Weights of a small segmentation model: encoder widths [96, 192, 384], held-out accuracy 98%.
Rows from block 5 of the decoder, named by matrix and row number. Each number is 128 + 32 x the weight over its row's rms, rounded and kept within 0 to 255. All counts start at 0. After the name is the row's rms in percent of the matrix's.
# conv: 3x3 conv (decoder.decb.1.0.conv.weight, 96x96x3x3, standardized in use), inputs 42-55, a 3x3 kernel for each
conv.20 099 [139 117 170  87 126 131 137 164 124  97 151 108 168 167 112 142 124 117 130 151 124  65 114  92  76 109 142 141 135 141 129 139 160  77 166 164 125 104 141 129 134 130 104 119 133  99  72 104 155 117 124 129  86 130 126  92  89  82  79  80  85  87 104 111 150  87 147 150  98 142 158 144 150 143 102 137 148 127 128 134 144 108 107 160 110  94 154 102 108 179  74  76 120 137 104 118 105 175 119 192 192 141 139 145 138 126 133 136 104  90  45 112 135 129 119 101 157 158 167 118 153 164 115  81  91 160]
conv.21 097 [118 163 137  94 138 193 166 138 120 120 134 129 100 161 109 168 140 120 110 138  79 103 103  67 140 124 133 118 150 148 147 107 108 161 147 134 109 107 104  98 115  84 101 160  81 134 135 130 140  99 164 148 116 132  80  78  39 111 104  73 136 122 139 161 191 163 120 121  66 149 172  90 131 113 134 100  92 146  95 157 132  32  78 118  89  97 114 139 100 113 149 136 157 108 182 185 137 106 110 144 155 108 131 142 118  96 144 165  64 104  84 151 163  81 159  67  71 131 145 129 137 168 143 149 134 111]
conv.22 107 [150 118 131 110 151 151 113 105  87 111 152 145 110 136 136 110 147 115 124 157 200 117 126 171 147 141 114 132 129 166 116 124 131 161 146 119 126 114 154  77  88 106 106 107 103 136 120 133 111 150 112 171 104 157 125  74 109 171 110 121  91 103 125  93 117 133 147 186 102  67  89 128 100 162 166 130 177 142 133 113 140 119 118 145 148 118 157 101  80 160  87 110 134  80  57  98  79 174 127 117 146 112  92 117 121 113 110  90 106 133  92 120  86  69 163 109 149 135 110 142  67  98 128 159 169 149]
conv.23 091 [123 127 100 129 110  66  90  98 153 102 103 157  80  79 107 169 165 150 111 131 145 104 126 164 142 125 140 138 142 171 129 130 133 141 145 162  83  17  98 132 101  83  96 103 102 134 120 118 113  92 106 124 108 122  83 114 121 123 168 163 146 129 125  41  53 118 115  87  83 121 133 110 163 148 144 166 148 166 167 149 139 157 154 141 116 120 105  78  93 126  83  71 106 145 109  79 139 142  66 101 135 113 132  91  77 110  92 130 153 144 140  96 173 163 144 176 162 214 145 102 136 134 107 150 127 153]
conv.24 096 [124  93 141 128 111 115  91  91 116 118  95 182 110  92 153 132 112 160 105 128 131  87 123 163  58 127 124 125 120  94 133 166 157 148 173 167 159 113 109 120 116  70  96 129 151 114 163  98 204 213 178 174 176 217 131 121 144 139 108 128 170 151  85 108  99 130 171 215 169 170 147 153 108 110 110 129 108 147 174 130 131  87 157 112 151 171 142 126 172 139 116 148 146 110 170 127 103 117 144 126  93 115 145 168 150 125 145 103 101  90 134  76 120 144 109 129 122 191 158 145 134 153 130 105 125 120]
conv.25 094 [ 97 103 124 126 108 122 180 174 111 104  66 108 167 116 103 161 190 174 108 149 136  83 118 143 131 136 142  91 122 128 122 178 133 109 126 145  96 115 144 130 136 121 141 110  70 102  84 141 168 145 155 167 147 157 152 120  70 118 125 137 102 108 140 189 173 162 125 126 124  95  89  78 154 116  76 189 171 121 135 163 110 111 110 138 126 116 153 130 137 144 177 141 117 169 120 128 205 128 141 125  93  95 122 134 170 131 149 172 182 131 141 148 112  73  87  71  51  95  67 104  97 126  85 129 135 118]
conv.26 100 [103  82 109  94 123 163 133 147 199 102 109 147 176 163 123 202 176 193  59 108 118 111 102 121 180 163 147 155 163 125 141 189 160 126 190 134  95  90  85 145 139 122 137 131 172 135 104  39 160 149  76 127 116  77 114 142 136  87 107 140 109 147 115 148 176 160 180 190 149 220 165  88  85  96 206 108 128 173  89 107 127  80 100 123  53 101  92 114 147  97 178 154 166 105 136 138  91 119 148 131 102 101 129 112 122 125 122 165 138 139 169 174 143 138 159 140 105 129 126 171  64  62 192 109 109 167]
conv.27 107 [ 95 119  89 104 118 139 171 123 128 143 166 191 168 161 135  70  97 185 123 127 145 136  97 160 163 116 110 158 153 140 164 182 142 152 104  83  53 116 147 171 172 162 141 135 144 158 126 145 108 170 161  41  80 100  64  98 175 167 109  88 120 125 172 100 118 101 128 106 122 117 115 119 172  96 119 116 148 173 144 180 160 101 145 176  93 176 195 170 138 103 118 149 159 146 127 115 140  97  88 142 127 152 132 126 122 102  82 111  77 100 157 120 125 113 128 119  92 138 164 160 186 161 123 141 114 158]
conv.28 095 [ 94 109  93  92 123 108  76  87 149 158 165  93 119 107 151 151  83 137  99 101 141 118 156 193 112 155 197 112 141 179 132 160 144 130 151 135  59 144 143  95 134 154 141 102 119 165 129 149 154 103 150 148 170 216 127  91 154  84 109  97  79  91  73 138 170 115 164 137  97 138 113 118 164 135  88 155 154  78 182 119  87 110 137 163 120 170 138 182 186 159  90 139 152  72  93 102  58  86  40 180 170 132 142 154 155 126 169 170 134 129 132 126 202 149 148 159 116 128 115 123 117 170 124 103 117  82]
conv.29 092 [117 139 170 154 101 141 169 135 113 126  80 129 169 117 109 158 136 107 191 101 168 141 123  83 158 150  89 139 149 117  71 128 136 139 140 127 139 108 121 106 119 107 120 122 123 157 176  60 207 163 161 159 152 192 161 111 151 133 114 132  95 108  85 137 121 161  94 116 127 153 156 146  84  66 143 127 115 186 143 111 146 133 157 181 143 117 170 171 164 172 173 160 125  79 168  93  75 155 137 165  57  88 148 122 133 128 163 146 148  97  94 182 101  79 115 119  52 105 152 152 133 208 147  98 176 144]
conv.30 086 [ 99 117 137  96 121  81 138 123  79 189 124 148  72  79  65  92 167 118 123 142 189 161 102 129 117  74 110 131 109 213 107 113 161 140  87  92 150  99  86 187 186 123 120 154  99  95 173 133 161 154 165 105 138  98 177 125 125 136 104 113 109  87 106  66  60  73  87 128 114 177 141 154 103 109 105 132 152 165 178 178 127 121 185 131 131 124 102 121 122 121 124 137 149  78  64 149  84 118 174 171 151 106 155 150 124 135 199 152 173 166 135 147 162 136 147 139 176 193 109 137 193 122  64  82  88 127]
conv.31 105 [141  87 141 177 112 106 169 160 140  64  65 138 156 135 128 105 149 112  92 119  84  97 132 106 168  94  99  90 115 115 124  98 101  94 149 151 108 134 120 118 173 170  92 121 157 120 192 156 131 161 110  52  98  98 116  81 100 153 149 118 161 142 169 109 200 218 147 149 154  71  84 129 164 145 104 100 148 119 116 121 146 115 157 177 190 151 134 136 133 140 142 134  91 166 103 147  71 125 149 167 134 120 135 161 112 114 161 100 195 157 154 113 153 165 124 172 138 132  63 149 157 164 168  99  97  68]
conv.32 103 [141 123  86 157 138  38 161 144  80 199  99  67 134 122 128  77  87 196 147 117 152 148 104 109 163 142 111 109 110 104 142 182 157 162 184  81 123 131 100 142 144  70 108  86 127 107  66  85  83 135 208 140 143 128 160 167 162 171 145 166  92 119  81  91  89 113 147 133 150 123 105 134 146 135 127 101 182 162 110 134 209 152 144  81 130 111 110 141 153 170  93  77 136 120 156 130 101 119 125 159 120 101 160 136 151 179 140 114 110 138 126 131 110 119 184 129 144 122 121 118 136 130  78 129 123 179]
conv.33 103 [122 138 153 171 147 106 128  84 100 172 156 161 122 112 212 150 161 142 138 137 140 129 156 155 129 122 126  81 101 144 145 208 181 127 139 173 140 124  95  87 125 110  93 132 121 105  92 143 151 141 137 110 131 126  78 127 135  86 114  92 149 177 144 151 103 108 119 111 111 145 146 121 209 152 129 138 127  99  73  89 107 124 111 138 118 147 166 165 191 147 116 147  84 138 151 164  98  97  97 128 150  88 170 119  99 117  52  62 155 112  49 111  72  98 174 188 186 119 108  97 123 161 137 102 143 151]
conv.34 102 [144 121  94 168 114  50 150 110 184 108 138 179  68  95 109  83 133 144 100 118 188  73  88 154 134  93 143 104 152 174 160 126 165 122  84  94 106 120  80 155 163 130 143 139 159 139 143 142 135 111 121 127 112 127 155 126 161 149 134 119 144 137 136 107 106 100  58 111  96 176 130  98 148 131  79 113 127 128 117  98  91 147 150 154 124 165 174 131  94 121 128 107  99 124  99 107 148 115  89 132 139 166 140 155 155 132 148 115 118  87  80  84  97 127 144 165 111 115 109 115 127 125 105  95 126 187]
conv.35 097 [108 154 147 156 116 120 118 125 163  83 179 161  33 129 100 115 134  89 165 130 138 129 135 136  74 167 162 106 129 176 125 132 133 122 118 102 147 148  64  57 133 122  98 170 152 103 150 143 124 115 104 177 112  93 135 178 105  89 147 111  77 140 109 122 114 134 161 123 117 156 161 147 138 146 170 135 127 121  78 122 103 145 139 175 162 102 153 189 127 161  50  43 102 105 102 143 126  87 137 186 191 130  93 159 148 112 108 141 163 147 134 153 140 136 141 153 148 207 152 153 212 148 148 197 177 170]
conv.36 106 [115 133 147 113 110 140 132 134 155 211 157 155 146 130  99 120 154 176 125 123 140 116 134 136  82 141 152 169 152 159 139 152 183 151 183 159 137 146 100 138  91  92 162 113 164 200 173 214 130 168 142 132 140 128 108  25  26 118 139 126  82 181 144 192 183 172 100 112 147 152 128  91 129 111  62 105  75  95 103 118 104 152 158  96 164 151 151  99 129 150 143 178 151  96 123 108 162  19  53 126 141 137 108 106 114  78  92 120 120 126 125 123 120  98 137 129 124 150 208 213 185 130 106 150 106 133]
conv.37 097 [180 159 118 141 119 136 152 121 139 116 118 120 106  60 112  96  93 144 117 171 173 127 123 141 131  32 138 158  91 105 143 191 138 140 171 143 131 157 153  88 131 212  74  77 177 195 100 124 167 111  96 185 143  81  52  81 130 105 103 165  90  47 139 142 143 127 182 189 159 182 144 130  78 115 150 112 121  91 116  68 103 136  97 106 205 183 120 222 198  98 159 155 167 173 128 160 174 141 125 170 111  91 115  83 106 145 109 154  78 103 129  87 114 142  82 116 157 134 136 129 179 158 118 149 143 135]
conv.38 105 [112 152 150 147 135 119 110 124 151 113 108  83 132 135 156  90 147 189 152 113  97 112 130 117 140 149 149 130 157 169 145 131 126 129 127  94 142 150 152 155 134 146  86 102 199 125 155 145 168 175 138 135 145 135 121  85  26  99 102 156 191 111 148 160 150 132 120 160 212 136 167 157 132 138 130 130  87 139 189 116 150 128 105 105 155 110 165 149 151 185 153 137 138 109 125 152  81 105 176 122 134 129 111 151 132 107 142 143 102 175 170 105 160 162 138 147 168 152 160 154 189 120 123 154 148 213]
conv.39 096 [115 157 129 149 164 162 152 129 136 157  58  76 134 131  97 161 118  77 112 133 142  73 113 142 139 124 117 112 118 195  97 105 148  80 143 153  70  54  80 169 134 162 192 124 141 144 137 163 128 115 138 110 109 112 129 115 161  86 113 167 146 127 123  83 131  86 122 154  90 140 168  85  92 152 117 127 155  69 137 178  86 158 205 129  76 150 135  78 151 111  70  97  85 134 171 120 178 145 168 135 141 149 152 150 118 162 170 157  98  86  58 175 157 106 153 126  95 217 207  87 191 155 144 114  78  98]
conv.40 103 [103  74 114 100  80  69 119 117 103  90 168   0 133 136  47 131 122  92 121  91 148 170 151  73 149 141 104 112  98 126 155 126 151 113 148 156 129 113 131  98 210 159  65 114 225 108 166 138 104 121 140 104 107 105 122  86 145 133 158  81 107 112 122 177 111  49  77 105 135 180 122 130 141 166 139 157 199 179 159 174 169 127 181 159 102 145 177 166 129 141 139  97  56 113 135 190  68 103 189 109 179 137 164 140 112 153 137 137 160 124 104  98 123 143 107 117 119  57 128 129 186 151 138 135  98  83]
conv.41 095 [103 127 117 124 147 105 151 121 113 175 169 124 114 121  99 104  90 115 131  63 107 110 116 135 150 146  91 153 116 123 111 113 127 165 173 166 141 157 140  86 100 130 129 136 127  82 136 129 135 206 153 160 167 140 156 162 166  73 112 115 119 171  61 138 123 137 138 140 110 135 129 133 119 114 110 104 140 152 106 149 137 136  94 128 103 136 127 149 187 171 134 115  82 112  83 122  76  58 125 131 150 135 137 122 154 109 124 142 162 114  96 100 100 113  76 110  93 132 137  89 147 116 170 100 108 149]
conv.42 091 [109 126 103 122 108 118 151 121 144 104 117  95 161  64 142 200  89 106 121 174 133 123 145 129 157 152  88 135 144 134 111 135 141 108 141 134 123 141 116 149  85 130 106 107 172 123 109 171 124 161 135 104 175 104 151 179 103 155 146 168 153  73 119 176 153  81 127 177 162 106 142 134 172 135 108 123 150 129 122 141  90 147 100 143 135 144 138 129 179  99  88 129  93  93  96  92 154 173 159 156 141 134 152 137 160 157 109 123 141 145 135 159 123 161 136 127 162  82 163 151 109 135 123 136 120 141]
conv.43 103 [161 140 124  83  94 101 114 144 147 142  71 138  92  67 166 154  90  95  92  94  75  74  90  90 154 128 125  92 121  93 165 163 101 119 170 129 103 111 138  90  69 170 120  47  47 149 159 195 181 188 135 135 148 127  99  98 154 142 148 156 220 166 144 150 198 189  78 122 164  84  99 139 164  89  76 175 125 143 121 173 130 143 150 113  73 175 174 103 149 123 158 138 107 105  82 176 127  79 139 130  92  87 145 112 104 132 128 121 154 146 164 110 132 129 128 149 148 192  83 121 194 182 202 181 120 217]
conv.44 094 [114 141 126 114 130 128  65  94 165  92 152 125 146 149 142 105 154 153 109 141 133 134 132 107 111 110  74 124 180 143 104 180 136 102 144 159  95 109 114 138 111 121 117 118  95 124 145 131 144 179 113 164 181 110 147 158 112 173 145 121 136  97  99 147 130 130  82 121 121 171 166 112 106 196 116  94 148 183 127 116 168 130  97 135 155 173 161 126 169 164 109 106  86 141  71  85 138 100 130 151 120  77 178  89  80 121  46  97 101 123 146 149  80  86 165 148 127 197 116 138 157  83 161 106 135 183]
conv.45 106 [ 60  61  90  94 114 125 124 142 129 101 129  93 111 138 101 125 128  90  88 139 154  81 128 136 119 117 138 128 171 196 136 174 195 140 162 147 100  94  79 147 117  86 119 147 124 135  80 141 180 124 143 138  83 125 122  77  86  45  84  59 135 143 136  74 120 161 159 140 123 160 100 104  87 124 133  73 192 106  72 164  81 142 122 180 125 132 183 103 101 126 107 120 111 118 154  99  88 117 103 102 107 139  98 138 111 116 117  94 160 136 173 190 165 128 163 133 133 114 179 187 113 177 142 119 159 133]
conv.46 110 [ 90  99 149  91  74  84 128 110 113  88  94 131 102  84 138 208 143 162 129 100 147  86  82 162  71 106 122 149 150 213 177 147 158 120 144 173  84  98  98 110  96 113 112 115 138 105 173 187 144 185 111 159 111 152 165  95  77 142 114 160 133 128  99 116 168 118 107 105 166 119  85 163 122  83 127 120  95 123 131 106  85  87  72 135 112 144 151 120 130 106 145 125 108  75 138 119  74 124  89 131 108 133 129 119 103 131 167 143 116 117 125 133 132 144 178 124  83 170 145 100 176 121  94 152 138 111]
conv.47 097 [131  97 133 143 104 128 168 118 112 115  94 181 123 137 185 119 163 160 111 109 168 153  74 151 132  95 125 169 159 111 195 161 166 162 117 148 110 131 108  62 126  98  89 169 150 110 169 162 151 188 133  87 100 152 178 142 135 143 125 149 137 100  95  90 106 122 121 155 140 148 168 154 207 153 116 133 143 141 136 179 155 145 116 106 153 178 168 161 136 138 157 158  92 110  93  78 133 108  87 158 140 128 144 120 172 158 146 129 132 105 146 199 134 167 150 158 138 200 133 107 180 116 134 215 127 135]
conv.48 101 [120 111 114 133 130 136 107 113 165 155 154  65 117 127  62 111  92 117 112 109 121 130 120 149 167 135 164 190 133 120 167 139 107 145 139  89 127 126 107 156  93  94 161 210 136 166 107 127 151 159 103 192 151 136 151 138 129 179 165 176 150 106 151 134 134  63  64  83  96  83  86  97 138 224 165 124 189 137 186 172 116 165 130  96  84 148 131 105 120  89 161 100 146 117  81 138 129 155 137  91  92 148 105 131 103 121 120 106  98 114  99 132  98  99  78 125  98  95 126  92  96 114 102 105 151 188]
conv.49 110 [100 100 174  72  65 137 103 104 131 146 103 151 102  85 123 160 143 169 168  77 129 116  37  86 123  88 125 153 164 100 183 160 104 152 162 124 131 125 114 105 110 101 132 112 147  90 162 130  89 159 148 138 178 102 134 149 144  98  95 123 100 135  86 147 118 113 146 117 118 134 119 143 183 142  99 179 160 114 133 133 144 123 126 131 126 129 148 134 154 126 172 164  88 194 182 117 154 151 116 131 104 132  96 126 131 119 133 148 151 122  85 150 150 105 123 144 105 132  61 150 153 125 157  87 117 153]
conv.50 097 [108 166 124  98 131 165  87 107 137  89 116  96 137  97 161 145  78  57  81  47 105  86 129 116 122  90 125 109 119 102 107 144 169 161 160 176 129 146 130 108 193 191 112 112 177 149 119 113  90  92 144  98 112 163  99 110 110  92 103  77  86  61  26 132 168 135 155 153 140 132 169 170 126  83  66 152 134  71 158 120 113  83  88 118 137 122  96 122 209 186 206 201 103 212 160  95 185 113 121 117 132 120 129 131 140 101 110  81 169 175 102 130 140 122 172 166 134 127 117 150 172 125 132 184 135  75]
conv.51 097 [115 122 102 125 135 130 120 112 126 118  89 118 116 102  79 132 136 118 174 140 169 158 133 126  78 110 106 144 173 153 150 168 137  91  97  98 141  85 147 151 136 128 110  97 142 115 172 159 160 148 120 124 108 114  75  87  89 103 129 137 163 172 169 155 119 131 122  83  61 126 105  89 164 128  38  94 124 115 137 138 120 125 160 157 167 142 152 149  67  83  82 134 110  53  68  67 126 123  95 146 143 118  94 127 182 118 118 127 112 116 149 148 147 100 146 166 132 102 111 109 132 122 152 110 161 166]
conv.52 108 [131 116 116 121 115  98 138 100 117 137 130 111 143 140 110 115 123 102 153 115 102 149 101  96 149  95 112 118 103 106 159 121  98 125 112 123  90 144 141 101 110 116 146  66 112 127 109  85 118 167 163 196 169 171 126 118 115 104 143 161 115 108 128 106 119 127 137 134 126 135  90 137 101 149  94 191 170  82 126 154 177 137 146 138  97 121 108 125  61  58 161 173 124 143 117  85 114  97 128  77 122 110 143 137 128 102 160 148 147 122 117 104 143 147 142 117 133 152 190 196 162 145 148 143 186 188]
conv.53 093 [ 94 125 103 108 113 137 113 127 140 171 150 144 119 165 148  73  70  82 117 101 114 118  91 119 102 114 144 160 169 159 114 126 172 178  93 137 122  76  97 157 154 100 166  98 154 166 143 188  86 127 150 154 142  66 161 138 144 117 119 204 118 102  83 149 179 111 169 143 137 153 136 135 170 151  82 148 144 160 105 125 158  92 151 100 107 144 118 119  92 139 112 139 113 169 160  77 145 149 147 111 112 184  93 143 127 149 127  91 160 147 128 174 129  83 124 124 128 119 130  44  95 141 110  97 114 123]
conv.54 090 [ 49 115 137  87 127 145 189 164 125 155 143 139 123 113 136 127 170 129 140 154 121 120 100 113 108 133 110  83 114 138  94 114  96  91  90 133 115  95 110 133  80 109 177 133  99 146 135 159 125 121 139 103  90  61 156 133  99 125  75  97 151 124  96 171 149  98 125 147 117 111 126 185 155 143 153 141 145 168 135 137 182 158 142  91 212 135 143 203 102 104 131 137 139 155 144 143 112 176 147 158  94  84 149 100 119 173 150  88  51 119 147 113 123 160 117 160 155 139 123  64 165 147 140 162 170 135]
conv.55 107 [159 124  76 115 139 114 166 130  71 124  87 181 105 155 121 183 235 122 100 149 151 126  71  84 133  90  66 113 144 146 131 140 133 132  94 120  89  91 112 136  52 125 182 133 139 110 107 122 117 107 147  88 125 180 132 127 147 122 116  87  78  76  97 149 145 135 110 132 126  99 144  70  76  88 126  70 107 171 116 119 136 112  98 120 128 127  99 114 127 135 182 114 132 124 134 195 152 125 158  92 129 113  94 140  61 152 147  63  68 109 143 140 152 156 161 151 132 105 114 132 125 190 157 180 162 116]
conv.56 107 [ 94 126 129 126 163 164 135 146 117 141 148 120 122 142 142 145 171 156 132 123 143 118 135 168  93 141 156 118 123 143 133 108  94 120  89 106 121 140 159 156 122  86 135 111 118 134 143 131 137 116 109 159 114  73 102 138 110 146  95 100 146  81  83 136  95  62 130 151 175 126 176 224 151 130 122 139 121 112 113 107 145 145 141 151 128 142 178 118 128 141 113 117 102 150 138  94 134 117  48 136 121 143 116 146 149 138 119 141 115  95 108 134 121  95 116 116 123 120 124 147 130 134 118 107 111 113]
conv.57 093 [154 131 128 141  90 109 148 127 142 174 114 151 159  98 105 181 131 129 153 120  84 139  99 108 145 131 144 133 119 131 127 115 143 116 135 176 117  71  24 142  65  99 132 110 118 121 122 141 163 117 132 148 128 108 136 147 125 112  97  98 121  99 141 147 155 133  98 106 137 147 119 143 135 110 115 139 122 173 110 125 198 163 202 183 102 179 175 102 122 193 100 117 140 137 166 145 132 150 147 171 138 107 134 121  97 131 169 164 123  96  86 133 132  77 152 127 102  78 102 159 101 122 168  97 115 174]
conv.58 105 [110  89  85 129  81 103 144 152 158   3  67 102 111 158 152 141 183 140 154  98  78 113  78 104 143  99 118 135 155 139 127  91  93 137 119 146 128 120  99 143 132 106 166 181 101 167 116 123 200 175 134 178 218 160 145 154 122 109 128 130  99  75  97  95 169 106 129 166 112 116 164 136  38 151 194 106 144 191 159 137 173 129 145 198 148 122 103 100 131 177 162 207 135 117 165 149 128 160 148 147 115 133 131 128 100 168 137 112 143 133  99 111 122  91 113 169 111  52 114 129  77 151 164  76 118 158]
conv.59 109 [102  88 120 111 104  97 119 104 139 171  94 131 138 121 112 170 121  90 193 115 187 112 107 132  89 110 109  99 132 147 100 137 146 147 168 139 187 151 162 111 136 146 132 138 157 165 145  68 111 155  83 119 184  99 129 168 172  77 112 119 114 170  62 126  72 185 191 101 159 133 143 149 120 114 101 129 146 120 118 175 159  63 127 187  90 131 182 127 117 178 118 156 137 161 143 124 154  83 170 127 166 146 129 154 153  99 114 133 162  74 133 157  92 124 124 121 166  46  99 112  90 117 144 138  96 155]
conv.60 084 [129 129 107  99 128 143 161 164 147  13  94 139  40  88 102  84  74  62 101  69 103  94 118 153 143 116 123 128 136 145 183 102 118 165 155 149 144 163 178 164 220 195 102 156 121 121  99 153 133 128  83 123 117 132 134 102 135  95 119 191 157 142 129 108 160 180  63  59  69  98 150 124 153 190 199 161 162 189 158 142 137 127 132  88 116  58  53 167 160 160 129 118 114 132 103 103  93 110 112  79 128 148 112 116 136 115 131 122 157 124 133 144 137 153  91 137 134  83 116 102 182 219 171 199 160 118]
conv.61 107 [113 101 128 101 117 154 143 152 153 175 163 179 131  93 138 150 197 152  82 122 142 111 168 118 109 119 104 107 110 131 131 138 149 121 129 152 115 115 124 103  86 148 157 115 153 141 145 152 162 119 102 173 144 107 156 158 101 106 101 111 173 125 184 184 113 124 157 146 150 149 121 131 110 123  78 117 112 105 147 122 168  79  98 110 115 128 162 127 104 161 169 193 154  96 101  84 167 133 132  57  73 155 122 100 140 127 113 105 148 119  79 113 137  84 125 111 132  61 132 125 185 155 162 171 146 186]
conv.62 099 [163  84 135 144 127 104 122 116 148 143 106 109 183 125 110 198 156 169 103  95  53 136 152 119 172 117  96 147 147 129 155 202 154 194 214 227 149 143 103  86 131  88 119 130 126 137 142 164 161 134 168 183 110 184 133 165 124 131 171 125 131 131  88 175 153 179 192  64  83 144  73 156 155 181 162  98 192 148  93 170 141 141 108 121 129 124 106 106 129 173 100 109 119  98  74 108 119 133 154 117 109 114 118 111 123 150 146 142 120 175  96 113  83  63 111  65 124 104  99  88  89 112 163 110 111 120]
conv.63 099 [146 135 137 116 136  86 128 146 128 138 113 148 137 160 161 118  86  50 112 135 170 108 100 108 135 128 112  92 200 185 152 186 140 152 140 113 105  76 118 154 180 121 131 138 100 102 165 152 133 186 151 174 165 139  82  34  67 125  86  77 145  92 101 151 123 174 169 152 128 140 135 119  75 118 164 128 190 148 164 191 177 138 213 171 100 138 141 141 124  80 110 109  75  98 144 130  82  97 120 154 106 108 172 120 125 100 127 130 183 110  82 165 115 132 130 118 131 139 149 114 163 159 165 128 151 150]
conv.64 097 [148  91 114 140  99 105 144  70 125 103 164 158  91 100 111 118 109 105 102 143 109 151  51 102 129  99 129  76 102  61 162 174 133 167 187 172 118  89  75 104 158  95  89 158 140 131 118 159 131 122 141 156 156 171 145 123  74 113 118 149 126 104 125 150 107 134 151 127 154 126  93 118 143 102  96 140 129 161 123  97 193 161 108 149 134  97 107 118 110 116 163  80  63 183 120 134 137 130  39  83 123 145 103 130 161 121 132 161  90 107 142 121 134 112 141 144 122 153 148 124 106 143 100 100 108 116]
conv.65 086 [115 124 168 123 104 122  62  74 146 108 146 172 171 120 125 136  83  78 140 102 148 124 114 116 121 129 112 121 131 178 126 146 150 133 144  93 154 134 143 153  81 114 134  72  86  83  99 107 155  97 123 223 198 131 117 110  95  74 139 107  97 125 116 136 124  85 198 158  94 125 126 229 128 104  68 130 117  79 108 163 142 135 144 139 111 139 128 135 121  79 186 182 143 170 151 151  88 102 131 113 126 168  97 119 104  80  83 106 122 124 122 182 176 184  70 117 142 179 130 133 107 133 134  53  70 134]
conv.66 106 [161  79 153 127 125 174 133  98 115 125  67   7 169 100 120 169 151 135 132 140 149 160 100 125 145  97  92 140 135 105 131 134 127 162 146 142 111  99 137 127  90 109 132 147 162 133 126 157 152 145 188 205 204 215 125 138  92 143 135 143 127  77 117 149 130 146 182 147 234 148 204 164 186 170 200 166 132 114  96 126  97 130 156  78  94 128 183 182 171 120 116  81 134 117  83 140 169 199 124 130 172 110 139 150 140 136 156 149 107 149 124  89 143 127  63 106 153 133 200 180 192 142 130  80 115 140]
conv.67 116 [ 56 152 147  64 136 143  98 157 135 134 104 160 144 132 178  98 105 153 130 100 194 114 120 182 124 102 182 109 135 114 135 146 137  90 111 139 134 175 129 169 137 116 121 156 114 103 163 159 104 142 134 108 138 147  25 191 137  57 176 151  43 192 136 178  45 122 175 111 129 202 113 119 107 113 156 119 112 186 124  89 140 122 139 138 112 133 159 105 115 142 123 164 146 119 144 135 120 155 119  73 133 112  99 154 133  94 153 110 111 103 211  88 111 179  96  79 193  45 161 210  67 145 221  54 135 185]
conv.68 100 [138 111 143  90 133 126 100 105 109 187 184 150 101 137 149 108 134 173 124 105  78 111 102 105 128 117 171  67  93 108  98  95 132 120 119 163 172 153 136 112 137 110 122 151 112 137 115  91  90 155 194 130 180 187 140 138 115 113 135 128 115 197  84 133  94  92 112 115 132 149 100 114 130 109 142 132 128 162 161 159 160 176 144 177 138 130 126 133 149  91 140 133  99 149 127  90 116 124 121 133 116 124 126 165 138 133 128  90 127 117 148 120  69  98 111 159  86 172  92 189 170  77  64 128 178  62]
conv.69 116 [130  97 103  85 110 110 114 137 103 132 143 162 135 153 108 124  71 102  59 148 130  66  47  80 160 132 166 130 126 129 144 156 131 116 110  67 125 134 123 104 154 138 106 117 115 142 144 124 132 130 105 111 112 122 113 138 104 139 136 188  63  68 101 108 137 107  89 127  72 141 172 133 118 136 144 129 139 137 141 112 120 132 122 130 132 138 145 137 139 114 146 125 127 151 146  91 174 131 126 126 123 146 165 141 130 144 106 150 113 109 146 147 159 176 101  81  84 107 126 159 182 170 191 119  85  65]
conv.70 106 [166 160 130 148 141 173 125 136 124  60  99  87  92 108  61  87 101  92 112 121 143  97  99  86 104  86 119 126 145  87 132 129 113 151 120  92 134 186 186 101 166 163 171 145 101 127 142 143 125 171 163  83 110 131 136  65 102 146  97  76 184 140 144 111 110 168  96 124 158 112 103 149 164 131 111  88 188 118 132 136 159 203 175 169 167 195 148  77 114  97 135 129 130 139 133 165 148 121 124 124 171 141 157 151 118 114 147 140  49  73 101 147  82 125 152 140 152 114 176 129 102 131  83 133 184  99]
conv.71 094 [101  96 134 152 119 143 132 126 165 121 118 129 105 166 129  89 132 134 118 121  65 120 115 125  87  79 153  87 100 107 105 115 138 122 129 133 167 153 113 154 129 138 160 151 179  86 122  93  87 125 149 132  95 128 162 147 120 115  96 142 117  84 132  38  69  90 146 149 158 208 145 138 122 116 174 161 148 133 145 176 135 123 107 109 144 105 105 139 135 104  93 129  78 125 143 152 166 123 220  84 124 121  97 157 150  89 113 116  89 114 109  95 100 102  99  97  66 207 158 140 149 117 128 167 111 121]
conv.72 108 [101 166 163 121 112 159 110  93 108 151  47 109 111  81 100 104 106 115 131 177  89 128 107 134 123 145 156  92 114 123 146 131 121 111 113 184 116 111 165 105 130 134 148 153 129 159 144 130 200 160 136 235 186  79  93 138  76 115 127  90 160  80  55 236 178 143 161 168 135  66 146 195  62 136  82 153 108  73 135 120 159 156 163 134 155 148 152  95 114 139 150 130  82 105 149 173  90 121 131 145  99 120 128 120 169 165 169 155  91 128 141 135 122  90 129 111 110  63 167 104  55 112 101 163  98 115]
conv.73 105 [188 130 153  92 124 143  73  99 154  36  82  57 105 113  86 187 138 134 123 105 175 147  64 168 179 151 133 130 171 179 108  65 154 156 138 161 160 126 154 130 102 160 176 147 119  94 140  83  94 133 143 125 131 126  90 134 200 184 121 200 218 151 146 153 185  84 139 162 115 160 104 104 131 133  86 167 144  96 129 166 112 139 109  92  94 143  79 151 162 134 209 149 125 140 137  92  67 111  60 180 132 152 140 125 135 140 169 161 132 179  87 114 165 100  80 130 161 132 121  87 112 112  78 102 184 125]
conv.74 094 [119 150  84 152 160 121 128 146 143 128  59  76 109 135 197 106 148 167 101 105 161 134 151 109  80 123 107 104 160 147  83 120 117 143 149 119 186 129 133 134 156 183 147 151 174 136 185 132 123  99 123 174 149 178 107 118 171 111 149 124  74  89  76 129 125 144 167 107 143 167 166 178 122 152 204 137 146 120 144 145 109 109 141  89  97 155 112 174  95 114 189  75  91 110 147 152 113 142 146 134  87 116 153 146 108 165 164 167 130  45 108 166 176 170 168 134  99 100  99 133 119 123 101 130  80 108]
conv.75 106 [ 95 129 104 164 105  73 110  87 102 125 149 148  98 123 124 137 120 119 117 147  53 134  90 117 166  63 134 152 136  71 155 137 149 127 142 167  81 125 120  68 115 182 111 163 151 204  76  97 114 119 100 128 121  56 114 158 107  80 115  95 116  97 187 114 106 135 102 112 164 138 142 111 129 169 192 130 181 140 159 169 192 134 147 113 110 127 117  82 104 115  96  76 101 166 102 159 132 182 156 127 115 110 145 137 125 174 166 108 150 105  77  76 128 143  74 107 146 115 147 180 148 157  88 164 142  64]